From a checkpoint of a small class-conditioned image flow-matching model.
Model: 8.37M parameters, 48-pixel images, activation gelu, width 192.
Training: adamw at rate 0.00093, 13400 steps, batches of 256.
Data: trained on rendered scenes of toy objects such as cars, trees, mugs and chairs, 48750 training examples, 70.4 epochs.
Rows from block 4 of a small class-conditioned image flow-matching model, named by matrix and row number. Rows with one number belong to one neuron. Each number is 128 + 24 x the weight over its row's rms, rounded and kept within 0 to 255. All counts start at 0. After the name is the row's rms in percent of the matrix's.
After each neuron's rows are labels from the 100 images, of 14848 (inputs lightly noised), where the neuron reaches its highest value: "responds to" is what is common among them. Only what is clearly more common there than usual is listed. The data: rendered scenes of toy objects such as cars, trees, mugs and chairs. In brackets: how many of the 100.
# fc1: MLP up (model.blocks.4.mlp.fc1.weight, 768x192), inputs 0-63
# fc2: MLP down (model.blocks.4.mlp.fc2.weight, 192x768, transposed), outputs 0-63

fc1.197 086 [137 125 154 102 143 125 111 149 108 132  89 123 139 119 155 110 123 140 138 120 125 107 134 144 108 147  92 138 115  80 123 171 165 127 141 146  89 169 105 123 126 142 130 131 108 123 136 126 119 122 144 106 139 120 110 108 117 128 162 126  88  94 133  93]
fc2.197 095 [116 134 123 114 116 125 124 155 116 158  97  88 103  98 124  87 146 110  75 151 111 123 140 102 144 109 124 146 144 173 133 123 101 123 103 182 132 139 146 126 143 112 115 153 120 126 126 132 120 131  90  94 143 157 144 128 159 140 146 116 113 101 135 131]
responds to: teal object (36)

fc1.601 163 [150 149  78 137 134 146 104 154 119 137 128 132 168 151 126 127 118 140 117 145 147 128 123 122 138 104 130 100 125 105  85 108 127 146 115 172  92 110  55 131 155 137  88 119 129 137 112 124 146 162 113 115 102 103 144  96 134 101 136 155 184 108 135 123]
fc2.601 133 [110 161 110 125 160 130  71 101 121 108 122 107  68 159 130 148 119 158  95 150 118 139 129 117 163 114 113 108 134 127 120 123 133  59 138 127 118 125 108 145 117 120 146 106 129 136 133 128 169 101 136 130 137 129  89 117 123  71 125 109  91 146  96 143]
responds to: count: three (60); orange object (45)

fc1.598 221 [122 154 144 163 111 158 144 143 136 117 154 103  85 127 145 153 132 142 130 129 135 138 140 125 152 139 175 103 125 142  99 107 108 123 161 135 121  96 130 133 148 112 118  84 146 122 148 123 128 109  97 133 126  97 171  82 130 109 155 122 114 112 135 108]
fc2.598 161 [139  77 141 112  90 122 124 150 126 115 101 169 143 108 154  95 122 150 123 147 133 114 105 121 152 142 101 115 155 148 125 142 117 114 105 144 115 175 111 116 142 118 185  78 119 117 101 126 132 113  97 125 130  93  78  91 129  89 111 116 130 174 127 117]
responds to: black object (33); hammer (26)

fc1.746 081 [183 128 151 186 100 115 143 135 120 130 117  98 133 130 170 125 126 128 109 143 147 107  53 104 127 113  95 127 105  72 135 141 121 160 112 174 115 162 157 117 137 141 146 144 123 143 155 184 119 165  96  98 121 107 117 105 155 105 134 107  92  69 172 156]
fc2.746 085 [100 178 113 176 164 131 138 110 143 133 137  87 122 134 114 150 158 135 128 159 132 132  69 139 139 137  98 165 127 144 129 120 148 110  70 179 141 129 125 155 186 115 120 143 126 148 130 166 139 162 157  67 113 163 123 136 140 170 124 104 100  77 103 107]
responds to: teal object (37)

fc1.299 123 [135 137 176 136 130 114 117 108 142 132 123 142 118 159 164 167 129 145 135 158 132 143 143 157 137 135 104 153 119 150 129 155 110 105 145 136 183 120 107 103 121 117 148 122 115 122 142 174 124 158 131 161 121 134 107 137 143 141 125 117 106 124 148 139]
fc2.299 079 [138  69 118 147 177 140  91 143 131 109  91 147 110 129 140 126 114 156 126 129  91 154 105  94 124 126 137 122 162 138  64 136 115 107 136 125  74  54 128 105 117 148 133 122 118 148 136 147 135 120 153 129  91 131 137 120 168 124 140 125 163 168 107 133]
responds to: count: three (61)

fc1.88 147 [126 102 162 133 142 109 144 162 161 129 149 133 133 138 111 140 145 112 110 165 119 123 103 123 158 133 155 108 115 147 111  87 130 121 122 106 128 127 138 131 148 128 125 127 122 139 152 143 142 154 114 111 126 119 127  99 108 219 133 141  96 120  92 127]
fc2.88 146 [130 135 129  97 114 128 153  92 132 118 112 136 153 152 137 156 133 129 161 175 128 106 139 119 109 134 126 144 107 115 124 119 112  72 113 147 148 122 116 111 161  87 123 113 124 118 205 118 112 112 110 101 109 121 103 183 120 130 109 117  78  98 156 143]
responds to: black object (33)

fc1.525 093 [129 142 143 149  75 152  86 152 152  95 124 100  92 145  97 176 147 117 153 168 132 157 148 125 135  90 154  72 145  89 144 106 123 143 118 112  98 169  98 137  96 134 188 162 138 157 134 135 103 130 136 110 155 134  94 145 157 135 134 120  70 158 103 103]
fc2.525 097 [160 144 131 130 164 143  69 129  87 120 105 160  92 123 147 161 120 104 126 157 142 163 130 134 117 156 146 183 121  58  99 109 144 134 126 154 153 179  88 144  56 118 130  62 127 113 142 132 164 126 119 100 138 114 128 107 134 138 141 139  52 102 174 119]
responds to: teal object (42); blue object (37)

fc1.607 131 [165  86 142 122 119 177 109 143  88 138 121 108 126 140 106 140 128 139 127 111 121 162 160 113 177  93  86 163 124 155 136  99 136 101 143 127 100 136  95 123 135 155 116 136 126 153 130  95 136 161 126  97 151 179 118 147 149 121 127 144 119 118 145 125]
fc2.607 096 [134 105 119 138 187 134  82 124 101 165 125 137 101 149 115 132 124  91 136 112 137 142 105 117 140 119 115 139 181 120  71 143 129 144 131 163 118 109 139 120 140 110 110 112 146  96  90 127 131 141 129 102 147  94 131  89  99 141 128 116 117 141 132 136]
responds to: count: three (61); white object (37); its colour: white (25)

fc1.588 087 [130 119 113 145 154 207 137 123 138 130 145 149 144 115 147 114 117 143 159 122 144 133  99 118 126 206 139 186 132 113 117 109 130 118 118 132 123 103 106 114 130 149 125 123  98 117 127 137 102 110  85 125  99 162 151 157 121  87 118 157 116 133 143 156]
fc2.588 106 [107 130 153 136 113 198 148 142 163 143 150 133 110 130 109 140 138 108  88 140 175 145  92 146 142  69 167 100 139 119 142 101 129 114 154 123 141 122 157 137 147 137 130 144 110  97 138 134 156 129 128 115 123 107 126 100 108 165 114 143 126 134 118 119]
responds to: count: three (60); orange object (36)